A small image-text matching model, trained from scratch.
Training: 7400 steps, batches of 256.
Rows from block 2 of the fusion encoder of a small image-text matching model, named by matrix and row number. Rows with one number belong to one neuron. Each number is 500 + 25 x the weight over its row's rms, rounded and kept within 0 to 999. All counts start at 0. Numbers have three digits each.
After each neuron's rows are labels from the 100 texts, of 14848, where the neuron reaches its largest size: "tokens" is the input token at the peak. Only what is clearly more common there than usual is listed. The data: rendered made-up planets. In brackets: how many of the 100.
# gate: MLP gate (fusion_encoder.blocks.2.mlp.gate.weight, 512x256), inputs 128-191
# fc1: MLP up (fusion_encoder.blocks.2.mlp.fc1.weight, 512x256), inputs 128-191
# fc2: MLP down (fusion_encoder.blocks.2.mlp.fc2.weight, 256x512, transposed), outputs 128-191

gate.503:513490487525510489478490517512527472504510562514532484548485496504530510488535528462530471532564496486497498507520495512458478475525563497541559512510503536494472486461542526481494515519489528
fc1.503:502481466504530490508503471469500483512525470483524515500490507459526493473511514564428499482468520526493557468524538447539501474505465510539430460535499507488481543525510460504518483523524509
fc2.503:478532513469526474498458501486456482489507490462526505535510495514479494534480452435452495505495506484450526470488471511479489508485506511475506515492485501513509539523514532506529534542512498
tokens: "ocean" (65); "one" (35)

gate.139:494456543503501487508498570492511486521496534515506503503479501472493534460525454493514504479513526451473482500500510480510477472494514481508499478502458491502495496519484472490456526556518452
fc1.139:487470511532514487502481540485508501525469522457487461465491509489484523489505530473432490498534462514505473464501500497485493533462470486499507452457467494480512470528499513517548469497499517
fc2.139:464546502494438500508484525500489490505488535515476505530452523497498551524471516460515454532514508507539498467485482484508477440516514481516535516468493478493494467479458484491491508518473514
tokens: "ocean" (99)

gate.62:482484505509520524476494543530484507555537459504475475495492554478475516508483497525517516486562497479512444509487489499493534529505530478497505514485470496491502487493556506494492490498523491
fc1.62:469438517502462538507462488532482501511508438531522495506479486493475476499494459521489551517493484502508449487534487533507500532497500516489525518478477474506520451518520478469508493502508516
fc2.62:453494501509518486475512488542479509524517492509468494528543543513511511542509509469455541533493545536520496525508467481465513544498449490535470476484519444463506519507507470508518514463491507
tokens: "cracked" (100)

gate.467:482534534537473487441461490501488476519492533490485486538452524476504496523489524488529528458545471532551516451493450463480522504521496491503546519529458518509485510463532504500465500526507531
fc1.467:518508474507521463490525524530528501508576506436496510490453504480468500487492478523463468472479481497484477564512483502467507496486517505466493512506481484490469527493481495459504511481501453
fc2.467:508474504524475500518486484531528510511519493475504463536480459505524520459467530506526485496510460467483505460490453508502495503534534510490494483514446489496480466514505516505485542497505537
tokens: "desert" (100)

gate.125:503505532473466594504477506527500505490475502479494483519488527515484468512483482476489496500489511489539496443445481423505488520508526487479500475504512513487517444513508469449485539490503487
fc1.125:511486449493511534521510505462542481500523560503485499508505515482515514507494470536491490517485500513513493466499513525480478511519515483506493497511512456458522509507463491545464502486523544
fc2.125:518526535494485500513492465520532463477488533500524487491492498527507510513477503529489517456471492457533476511515513464514542467539532518494496548503443518484496509465444496518548482445516519
tokens: "cratered" (72); "one" (18); "cracked" (9)

gate.307:468485502516479490491554498486488499504541452480475475473508493482513486466455508505485547504527485490521514478495508522511561501514509469492512478550525510524532501500484550488495525523515548
fc1.307:515535506484515476507520471514516527496506498468513509492509543474495541467531506519502471445518528509490503524542528474498485447503505501495506517525523496477465525449519522472484459537493478
fc2.307:514505471490529545451560479568468489510481487513487508497514511519512510460460479479523493562530518516484461462500459500519468487500511465513528501519515493530513489509545504516515529513500488
tokens: "two" (100)

gate.404:504487527473499556505491488504417497486482486515490504483499500481508472517502492466476478480527496538539490490463484493516480481481456502499502533519476538500520499506472456497528513554497464
fc1.404:553475498509524484521475491495465470518541546527501474480500502551490524519537467441465461491480459514505478534498499485503510499516470486505505487519505545500500515489544465475475508505482498
fc2.404:480506482537479555528484489505533453497452508490466475505482535488491515546510500534514497494517488536529514462532494513479486534507513499498478506510485477446479529537475502449512521529503513
tokens: "three" (83); "ice" (10)

gate.403:505510468534454544485530518524474497541524518512503461494477530498479501515451514482481524524508503500500527516472482486526533461504458468460508491521478523483551478452523498450489557464484471
fc1.403:523531541506529450514504541492517463478490486494499518488533481484528495486519530554496526477449442537467478462485492486497523534478521492517491493507504498496497514542476514534507478503523494
fc2.403:441472503526464523485456510462500469503478493507499547481456522463494530530524503527510513510505506468452449490460537559495515533510544508469498529483520540483471500497515463452530505499521455
tokens: "cratered" (74); "cracked" (16)

gate.411:443491487493473507536505578521524529514521491465491442476515498509496514501476492497514469467503514454510493471468514482485559562472529489451531464501524499494486489443504515493475530494497513
fc1.411:503481506493503514519497483510501527527533500485504525536471521523493488475487497510492449533501485539504468524477541493455514480534473542485439470469478530463516479499496498525514507551512477
fc2.411:481542546513521493511505494493517491435477510485493515488501453487465499478521475509522488525497476510514510439508527490496500507512491448461500522476481528467497501484489539500501488496510530
tokens: "one" (98)

gate.167:472473521486470523498478512484510467508510481492463496487501477503495496489479489470473535556491485491532500463495470474515537521505501468503538481544505475540533481536479488500504500494494539
fc1.167:478474516499467510505486479488509473494504494493480517512499444504492465496489481459493546539505529471507488473514487488487547510536508486495532472526505471535563479515473504516484500502505517
fc2.167:487510503495495482567460541443513533504505498510509493529486503526497523511518520510465491424485498481515505505485516501498485477496491509511510481495487475494514488478491466495505514492500487
tokens: "two" (100)

gate.193:513500548491455474467529526475515520488498544523541480456473532487522489493489525482455507532528472508489526547507478511538505472481503460495523507498499498507559467519492498486537545462515498
fc1.193:499543476456545481512479512495525509512501525488525514511507501513500519494545490568497495517481557491532474469493528492483496513503536512538515540503485515550506532473484492486454467506518522
fc2.193:482460507452499484506485479513477559470524510511463533489491471485491471493534487508469475524533466524488491498541488483487500526519526522540517476500496489582497502484509498462494498460521457
tokens: "two" (100)

gate.33:545535514498469547487496529500507533498506482487506497518491538521546506512534484495516515497478502556483517482490490535529483539487534511549507497506500534519508482512484487488543511509520493
fc1.33:487517444474521485502496462495475479507498496513462509457509475522500475495529510493480506525523515493506521494512497461486523489514479480485526503485484474482521511495532527516501470484518508
fc2.33:478507498452534484497502485522490485489493536460459499488468481534504546507475479494482521527504475502499513487496470551453468505511483487523514486517502501484526531451499456545440503515530446
tokens: "ocean" (38); "an" (31); "rock" (11)

gate.135:481501530524532523467495514536458472547504514471459528501479526495483509498503558538498492448524499518479505504520463520462512498493518516488527509520469499475466504506492541525531473533512515
fc1.135:531466542502501493517491532505516496480517520485517449521509486526487521501503492489462488503478498492468473514471540469477432523515526522507490509493536528528497480496546440454484494531447462
fc2.135:475449518486492544512475477494505469445480481499548518526501469478514454500482511455506490487467485447504498445485512504502499514467500488496513489528444512514452437553479529482506535508519473
tokens: "desert" (98)

gate.385:464510525498451479503499490453539535527491506497457463504482489531542473476502525463521488526496488483530498492450503487481533502507474517525550516512529541502510523486476525530500523483531502
fc1.385:508468510466516500487479510439524549508490489518484509501502463519499480508513476478487551496491520502540499468496568470539513476475476518503466552482494549478491498502491528491490485524515511
fc2.385:476538536507475515482477552507493494495448495525537468484495474470449439500481466464524513486488528509521495488556529503474467470493517486559527467481463491546492479510504475516455500547552484
tokens: "two" (94)

gate.80:499480483504504490507528531501499526491464516552480471464485547467463534501504505536524474435516455487489474478534515516519520530484520464557528442500493526457480514496540505487482497482505502
fc1.80:449490440491485472508507514468524484488481488543470497472493519518472482506519454544512484487478510496483481489513510519525529501503485508563481416502492505478517501492520539501499524502505509
fc2.80:495501505507472546495453498465527483490514495488528485507541507502495497508456515487521493530494491498491507479510500460492492565485533518499499488499461497516524478497461492484504499460511561
tokens: "cloud" (78); "-" (20)

gate.262:447505487457511506490454509542492502480449444497500469501472482457514540475469499506495511465509504518530484501512557508552497545499498520498530485517496472445487483554477496492507518516498489
fc1.262:474522451507475446513461479470496509494523450468503452462511525519481479471496478472481548483511492516529522490476531470463533552488493499507493484506515493497551490503496549512509484456473491
fc2.262:508498551498521525477441494491497483492505504477503483486501492483512520546438518484487465536527483474533543478496542484493479548476529503482492484516493503470520491504504524506497526511517492
tokens: "three" (81); "gas" (11)

gate.151:496498543522464540533505503462458523522482541522460485483492523435517501484490496477509520511513489543470488475503454521457513534523533541508524531496535524519521497509508504500568522515521523
fc1.151:504469442484509502485539461486489472520529511456537486490499492531485489554514520529524477511518529497526527528524539486528542444483471500483515500589481501561536536522488490496487509537494519
fc2.151:464524518522561506495473503510508477454550508485487478468480462487503478509533473496465563487481489538471485497520468523479510560532501516491495479562528509519519525559520464513505519490507482
tokens: "three" (100)

gate.321:483511525529487477529467530472474491509481515512449501523483514502530506468483519503519543516479480521505420474499448535488526528538525522487501494505519476471492515515501481519529503522521549
fc1.321:477531575539530502503446500498520490483487486509510535538512506515501555521565508484522499473521524527477491481471519487490489479518542530482485510493521498469472511487516487521483516532492473
fc2.321:510509513495451548482521508492506521490472508529468495527475506483506472514451477501530462535475557525536473470484488478472499481493519486527469528520479528525512481478424516491521513484504510
tokens: "two" (98)

gate.20:493520529512456469506513504516489533502524516521492442454532510496531498517514529488527523495505510509485454473484464528467518553483552483506543499503528516487508512497497493541529512500529516
fc1.20:530482535478548530516540506466478457488472497511496528495504488508495537480498499493480501500505461527448492525528474499518457467489485513496480501490501484508484448528477527468507476535543510
fc2.20:534517478513512506481533507522505487527464521466513489490507482487549465505504464500464510523465472531508445507540522539512452530497487496515486541521498479467527493539516485504495491495467472
tokens: "two" (100)

gate.182:493537549532492516487504519498537477489508513488514488515451453527495480462493493505539521442554562462503521448496521459513516509506505447514503500515497497507488524481527522540451518496469535
fc1.182:487526541521498512508451527534483504505484499480442514515549526464497502554472485503492512491485518485498476475508539533489475509516469523482534509487498557516463538494502511516502513524465497
fc2.182:511484508511491486501538485477496521509517519523510432471492458457484470510466526482488488508520473517494502530495473527491568518493494489470482471494536465442536467511476488494509546496492478
tokens: "one" (100)

gate.375:505487525453532525484494498513518462492481512496457566536486532511501501454512512513526508477557569480507454522484503460520499497529527513492491518500505494470488533496515527487472512514526482
fc1.375:515487500466503496507535529532487544486543501486511426482471535503458521511473492512457454520482491494511499532487475513523502508473521496487468468437512488486521480462528505481519488484522453
fc2.375:491499476481482533558472501511472468472548513502519478498508508479479478544503505498492499478477473524498492492500500497533504510516496518539498488471484497568500495490550514510548516501518503
tokens: "world" (54); "three" (36); "an" (7)

gate.335:479516509520498487493503523511490506528523517497483508501521528474490509472504486531523502478512516464488470479502494534509506475473503514519482456499504504456492524470503530533505504517496491
fc1.335:541512518518513519464500447482513519519509531464534506547464501512509477506506554491470475485518523510526525535493562441490500486519482504491458535499492504518506541527478465479487474481480498
fc2.335:459454515521507497498460473510440512546496506510474480501465489482491472512509520502511485448518516526470519470511475505509526491512458492477501514465489499506531490557530524558507492510520443
tokens: "moons" (48); "cracked" (38); "lava" (13)

gate.89:474479476516447509485471477482478526502533514512474456506516494516480471534489530510456497511476485512487478491491529491486522468517515489481487436447477528493519522502514518495495540542507520
fc1.89:502430467499544491508485516476466510523495526465497523511493471501501519449480529477530491519470458445497509501464549507515534487513494505517455504524499491501510512523538475495532503470478516
fc2.89:531502485486476547512503512517476467503488528486489539491508513513521475507463482487502514489493477516492490482509509473505480530508483504530506565503558503488510494497508504530471511510512508
tokens: "moons" (100)

gate.226:533504533471458527442485473498451477496531503468517548531499492496543501492550511493497501488511544446473522499480504516514505462521510506508472577481494493533476514524539471529552512545479514
fc1.226:477489520524486482483511532463519502452489496450505474418482512494479493477450506515509535474508478522557461501483484518514542500510511493500542440464487488500509510503538542472502538482494502
fc2.226:503517421520479531494532496522474481534523481533479510526521532478479506508477462490554495486525514505508469517463514454508490479482505530501524484480531506516498495511502458527537525533489499
tokens: "an" (47); "world" (24); "lava" (16); "one" (13)

gate.303:490521591488499525510502512495486488495499507502459500504514530432485513467479487485474503506526501492470465489491485495490485500533530539502530527492510505507465515519484488518492521490524494
fc1.303:505496427517484489498510475512469542541530497486519510525520466547502468523539539511496458516495538515505538484523470524466509503491452433544458517527489496512537500536503486516538460503506519
fc2.303:469482516500517499455455493520485508480535508487482483528472489480520472499484509515481512471514468478491499474491496532513495541551506501515491497480500471539523503548487476506482528486465426
tokens: "world" (96)

gate.112:481503445496513549507518524513486520536529487510498537557479500509473502503485524519520460525520495486505543490533520526473481464495461475536450515531456501504517527453549481467499492542488538
fc1.112:516509558493506442476487487457498509446466482512521446448519495519499478485496477482492509483472474512496478529475501491524511535528555551494515505504535509490489503541456532515474501478542452
fc2.112:502472466475505535459458467464521471480496502491497502445484518503505499517520485516461500505515493471543485499485533563536531539492535503498499496450509503509488484487517486512504510448510431
tokens: "lava" (100)

gate.497:519478517496505477470529487477511507514463482529516574488480501506479496474498495488526521480530551465468481531499495496484481436487519482500456505507518494481458523483526516520461512500507487
fc1.497:509499485468476479451480545513492506476460511490500483492493500526545537461513524519537502483441483511490488502482511508507497487446541474493506482472472515510479488492475496505551479499481519
fc2.497:514466483485515474531543474475505519485478479499486469485465544518505475482524527463522499488492509415483473514462491480504496526515517459498525505515488550464522524564559496548502493493536526
tokens: "one" (100)

gate.191:488485481526474507516509530482512457524501450534438469522510458492494503496513490475492524476509505500449465488464490538525493506488483538519485547492511509498500515499483483537563484460496503
fc1.191:490491453507475514530584513486496464516512458533455495494490447483519497492533504501511519508506513487463465491481501535504475499479481524556475570481514498519514528485469522520547515495515509
fc2.191:512479504494489509547467518483483519528508497515522514496496475543501499517506536513552522448510496482500511532516482425523488471516482515537487518445514468460481465489473473463499483519510524
tokens: "an" (48); "rock" (34); "rings" (18)

gate.338:467508469509499468467487483486513519512455447484457499507519486490494522459456506475495493437552524463476471467477466488478515520516520532490484507517530485438475523523508500478475515491488468
fc1.338:473560470515526534503498437505465484544516451488526486499536499521435476516466510553516469496547552531510505499491534461500508477516494489483445545511467477472540528510549505507459494523495522
fc2.338:507500431523472518523490515511486511481493470470487543463519541507489506486479500484474483514531544484473482445520503495493488506478452504454543514459535495511471527504548490493477521525503484
tokens: "one" (90)

gate.232:498516551519506532489489507507454483496469514503439523496500535453488488471507523525499502509543513508498465491519468535528475491539503531520528518472491526519471505517485497526525488548503480
fc1.232:500491433506496485527526467498472530538545470526494516481536459543504492521497482451500452495493533494446510499524506533506522510512490469504508525520473513510558523482528491501499519465495520
fc2.232:534494563517512502512441455498525489483547475535485498504513512472465503514548519522517507479482468523514536503491474517466489517510498506488513533495500471493533531524473485506473516431518454
tokens: "moons" (100)

gate.405:502437503540522451466466506485477457501490477525486498488453505556532515463515524503492460514517508517486475485486465499528491461493477523476478505496493525484519495518484507498507493521496490
fc1.405:513483509529521531490492478523484470503484499581533458499514524511523469518503498450547492490507478523486479525445484482517539534502485497541496489520473525485486517483543529511488515526503531
fc2.405:515510480507510563514465499492486492453499528536502509516509517442535509464499497527488478521495502500492477498488516464412494536491520506510495507498489496513485487505517526503492524530501457
tokens: "cratered" (43); "desert" (39); "an" (17)

gate.178:491498507491480474508509507489500452476522516505481448484505512461524544436488504485497482498529496490471491534472542496501531497492543486417508534466489478498512501506512490498474503498498440
fc1.178:490470533495486499517488507488492445448473564495471519467480539496544529496486530481481505491486497560482499505506520515485507492503568496489543490499487495510494501508493505503468513502508474
fc2.178:497468512520478497495549517483506506524545493476496502534529519464514506493476505535481488485504521518551502518472495519489503513480504509476490466529481489486521478485490509534539497481479492
tokens: "moons" (98)

gate.414:470470470470495511429485494471466490503471502479491501509466477520499501490497495517538500469472528447535522526470493514551521489547512487494498517489469479466479528454542526487491514504527515
fc1.414:506525497495504512486492466494474518502480510493544530462551545505481517504525510505508444489516549480516537497502468532502511489547496512494461507497458507482485529500564569492457538521534504
fc2.414:549520508473465480551548525485511488469444438501495501475517541479533465508509481498560476495505549459458504496550454480549524476506507505466531483496516510500464496483498536528472466470511514
tokens: "world" (95)

gate.155:478510496484500479477477511506521484519464462537481481488520496487474513483501510494521519474528513528486457494501482461509446487525504507479487545513508481467487492497503533495483487502500498
fc1.155:545484490454496526496523508518497573532540512446518482517460481502474505494488493536480472513512554492510507504517488493510515479511501471532485528494506466487484484478518515505492489468526469
fc2.155:488492523488487540521485492497464499521531453508491505488526498513454467512481514528514514506465516516504476493490493523497516526499519454500500510502514493492499466474520488529505534481515518
tokens: "lava" (88)

gate.487:508514537515511477522488497496510461469499520504478517540524524515514472481517493504484459500511481484504483536476459482520500481539475496495471519462513510463503493482472525487499565515546471
fc1.487:515489512510460529490510513494498478474501514480493497475487456486511549481463483434523516485513446477540555487499464482526481488496567496497522489486506497542524519486501485484529513487440511
fc2.487:505442445535526482467511485489495479522534536528480509467526556513488494497500564477531494466484520466508531495471504516511524522503514504483525502456532542488508492493453503502501487486509521
tokens: "world" (98)

gate.153:502530512479469482454507500507485472485494502522497518487486497485492513476502519509492474467496522465495494497462495517521524500488510516510485501465477515457462480515532495484492555507473447
fc1.153:528491494519474502523483498533494519537475517523472514529496481511517513516533530477483527519514494550505547503541500515483483508528502506537504543529504470519529514470487481493502435492475527
fc2.153:482485518485510497491492469513537524509545495508480474523483497504528428468508498486445489478513478483569499496491519524506551510539512501490463485496495527532497480546491512537479506533511491
tokens: "one" (100)

gate.34:468468485437519494519481512482491535511504495442481509524529511483462497488496484498459508479544488526534503490523512474494531492513523504499509511525467543483514491541443467463526516495542471
fc1.34:507489463501478517529488501516500477500454507544514531511467485475532494489525511504521506505422468514460489507519449531521479485521498554529526540501510491521493487511466504540523501519478516
fc2.34:512455519468527495491503500499506498494461482437509508470506449562487476489503455496473499526461500486516509476508484473501490526474510497485508532525484483499512478533533500481478519537500540
tokens: "desert" (100)

gate.337:466532473530532511501471525505504498475455508508452538516543500535536464477511543466513484463472496523484517508459486505507476476527480531482471504527524535476499531495508472533517510469477483
fc1.337:503523480516500480507482474490490504468505484455424484452556500492520484505534478441516504480522496495538477480531495498466527523479525521485514492470510497503486544506488520511485487487529468
fc2.337:524488502490481498452495512507439510500520475509474478513465469505483470478480505481538474492511503464500512511450522486513501535491518519473494526446505478523518459489480439506546511544487539
tokens: "cratered" (88); "three" (8)

gate.188:509484560533465475497531538477468526528521501495528515495507474482510524461473520484473493455540503482474492529494479476473493493472509491502484516503492530474484556515510490502528511477464491
fc1.188:525492523489462503511514517477508546504517482450520478482513478536491479458505500498500484487473500461507452512440523518498501506499501445475450426464522493483458507491526480528530516505495511
fc2.188:475492497472465461533490479507479487446464540540459507544501523439479513524490447498535477467456530491517553517476493468486467498514504502494483528466497482495491455536462497484473533534499497
tokens: "one" (100)

gate.46:497502463485492545494484514522474505555501514512483554547497481484458512506484508545500485520504495488505512474534516528503492465498462460508502527491454483484499506508514446503475476524474529
fc1.46:437465479494484559489492518551487488540541486475492544570487501507456497502497517534521500541510502482515496508528530520533495469492475481478511493481449491495473491505501488521514493538472537
fc2.46:505512497526524479541523514528484480512477491498518508566498503503477510506519497460531511496474519519497512533493456440536500474507440483486498507527494533525513513487486488478503475509481564
tokens: "cratered" (100)

gate.418:505508533456495530518513516498527510526519497491490516478514532456494514461455476512482533522527513500493471524539456483476477484500496504492521555456510511502459488547489467491503496537518490
fc1.418:487523505474475513491465514487525456504458513545475446502473506490479530511479462448506512509525478514507500459525483498438512511517556527512520493484526483508496495487529503443487522474542500
fc2.418:530474514496505497554523481488500504495470533486460479448514516530495481503472478472482509483521510491494515484477500475508477494507525502427524507486502499557460501481498488518489493543552518
tokens: "cloud" (93)

gate.156:498479515495494514495530522503500508504493517505492539517491481561523546470535509425461474531490475503472556459498499505521473465456463498509487506503499537512516513491491477511479496512476537
fc1.156:451436514513486501494474479501522521506500476505498516541471480530512506501533534473489493549461498485511513452511514506553498497450506492509476481471527477509481544478477425535484480530480526
fc2.156:549521524462447498539515529487506522505503496507540520527483499479513497488500509547547539490481496488505510535489477489499531473511506546521506519504536454516485509497521534510505485541490510
tokens: "two" (92); "ocean" (7)

gate.35:483532510530505520482484516512441476475509509485500520521461463547503503475488456520482485482476533488496502491495482510482515473507548521500462498534481472506491523472530493484498497522475455
fc1.35:530484500494460511532501500518474510499459519512533511522448474497492482494478491497496480481510496502479500501502473480487506513489468478484488562464451494505516517443524458481508508495498527
fc2.35:471499504465481535498492478486503499465485472540501523516509474453488457552513490508448463513487508460488524532493492490467477518486476476507468534487501518468507476475472525503490471515501491
tokens: "an" (100)

gate.449:467460482487485501484517542488503493514482504530470479505501511499454515506499459523509489466522488486487507494531505520504512513504514487518508440499511550464485459515538511475481503508520477
fc1.449:461476465499465497500514525477475486496463510559492480492505521503495510485507494499500485496513495471451497465486479541544546511502529482542487421493496496473499503481546498490531514484512526
fc2.449:508532494503509504474484530476473485467496519483543506510540486506475507497452450506500501499439504473518479505522528459514470513453516492519493515512492499476503508494458494499509490451511576
tokens: "cloud" (99)

gate.460:483501474483477504457502505482525499498417489508570491503506468481506536501461469514494486471486459457520519530509539495489502486485545498524473483474470509507516458520537497460481503473476450
fc1.460:519476494519505485485515497548466521538489493518499518530526470498481490530475514484505500471504498500525518496511515555505472468515508514501487537528487538456515504438536497448504530509513463
fc2.460:480498472503481484487497482518465501516483458504485509471554566505491527514517506503495509479513510476542480525530506513491543485493491464451522492481511476473490514472466510508536526508501532
tokens: "an" (39); "cratered" (28); "world" (27)

gate.355:549506536564525491487493516489532515516484548516538555549521505508531501485522535457495483509506511518461493536467526534507507490493489507530482525541501558480510523520513494496513527513489513
fc1.355:528505475488529511487505489494473505502508524495529483513459509490521506507498497523536504512456485496496535539519498516505553500498486494497527438530492512507512545503525539536475513497508529
fc2.355:533514538539523488473500486435511525497503495503500474531509550467523473459548471474518505504485484505501525485482497531500515538489495495512512523493529478465495496544464477482482495480511480
tokens: "world" (45); "lava" (36); "ocean" (15)

gate.225:493510515483510467445485535498457507526491494465467526441445531491490513492500523527517498431534516529536466473518467501492510509516504545472512516451502494485456514490495546507502505497503516
fc1.225:486500474506492463451484514481516500489490503502525440471510547496508507539477509539507506468467529490546492466447538529549554525502551521489533476490500517502497473509546509476507518475496492
fc2.225:464479449508517493503530514521501489498488541527546518499519517516493492535514510443479518508477535483494502502540504453485549512492462528468542464509523501512549526497544488498483491473482459
tokens: "desert" (90); "three" (10)

gate.84:518513512505534460466513484545482509537517501467485525493474485483504507446497506464518493499533524501516518487510437477491494453542521481474506494535504511488489504515523532474477503518541487
fc1.84:529485499467542510547507493490488533496476466492494502520508492512523492485516488541490485549485514468540504521519512489475508521511496481526480518505534463517497488541478501544466492451516487
fc2.84:460506508453467506487486516506468480489511464494496477508508506470485512539550480472475459488477484513530480502476543478542502515495480471500479499468499468500529498483520531537513558509462431
tokens: "lava" (95)

gate.103:545513522543540465449529507492501478504456456490508496465489526530465507511498509465476517474539485501478534507478472498484513482489476516499486524474500525492502495456542481464501526461481461
fc1.103:458496474444483521570483502534497552496523516491512492554552444516527513479496452544508448499496529484486490515521537534511496512487496477485487482528518486485501517502503524527504497516516501
fc2.103:498523488487523537506452503499512475489481508492506518493490491514506524505509501535490493512448488481536480493546497496512493487477480486542512477513507477521527502485521490473532510524508501
tokens: "world" (100)

gate.97:467503472495447536515522554522523525543513519541495522527495461428489548515445504535529504505506501508476526481520506523486475497500454474517493516496489524508522489503502465458489507498492511
fc1.97:442498490461430496510522529550546513530510528497506502520498490472470546512439534521511514514493474509485520513491535535508493514498473464516488461502499502490508504469515434479488524504480559
fc2.97:461506510480507456491499470530519485488484460514503506539495491479530488489483533498528507497499486567523479439480466442471477540485499480547505484492534490481534536516513503496486547545497576
tokens: "cratered" (100)

gate.324:512527487497533503496524531495522501507453462492476479480499482491489538480466487511549508486497492499504485495500504476510528510497526474540480492431501492496484480486540495438520514457500484
fc1.324:486489493484459483521514510515458479496480503517430479463509466499481507505504472533539538471482462478544512496522482514496533529558506527489511473498503505476484452530507503513482509503527534
fc2.324:517502462481487533529500481460471495510545514536473511503468526493498539493485526469486478504528486479462533501458419490506469548514505535495517491526505525463486424526488492509495513509488500
tokens: "cracked" (99)

gate.50:481464515485457508487476496470462504475507529518478516517508525484543486418522501522529501474491519469465469522488478499522524474528520496496448534473516519499467508544523511533524525473520494
fc1.50:493541452448473516532503488483461488493540488490472467550563492502491493504507475566485453479535519488516474495526523478518533499514544476471514470521480471522517517550508492508489528531522518
fc2.50:424525508489493489502491497490467495509511514492491493498515490468510472482448486481538489494477490545462488467472492492476517490462524511518533461510526528506532511458484481472499504538500488
tokens: "world" (63); "cracked" (36)

gate.58:457511486532483440468509521509449493487475460491488493458482510521487476483508526493483519448541487511539519495497486503484543503485501516504476493510476510504526530542504514495491497491508480
fc1.58:464494521503522497494523469501532473483519482466495459483517556523524515478479519473506519477541511455508509482481482488501487472486515508466502513428507517507496479462480475485529535497505512
fc2.58:496505491506511529481510514530470572476516532531485536514519531487503523475514483492513524444518502505497463500505517498480503456503526458542536457507495523503494522502504487572524493554539524
tokens: "desert" (92); "two" (8)

gate.357:484522524513510480533500532498461522495506518532503533497514496482516478487498535500486503484453542511464493486472484529481528520472523509488554508496522519525518533526489493492533514472502480
fc1.357:490514544517486486492523547468524518500484473539502479460518503484535491489487533522535528455444476492467494516492476520518521541472489488496516500475499503481494501493494549458538480468514514
fc2.357:550502517496478489493508504470524545534492492487487536520533510519515491470500503472521483476544522504498538527505520504482501476496505551485503529443494521532467473512495533546493438480493550
tokens: "an" (78); "world" (22)

gate.175:506511544448503487474507511479521491502488532478460519490470484481516520453486498503539523439514494502474481481483470489558494454531518479507477530479537464495441466480502481549480464529545517
fc1.175:519535538496493489502531503469490473500458542495493542467472485481550492468509518515529561494500493501488503460501475469533485470502565491517484551479489487515450484511489488546501466518508551
fc2.175:520506459451501477514547522503512510519477489502499523510497483478511502485504496514517501489530516519511498504497484466504454523496556475488497522464440503541428496506478506476505513480546571
tokens: "three" (100)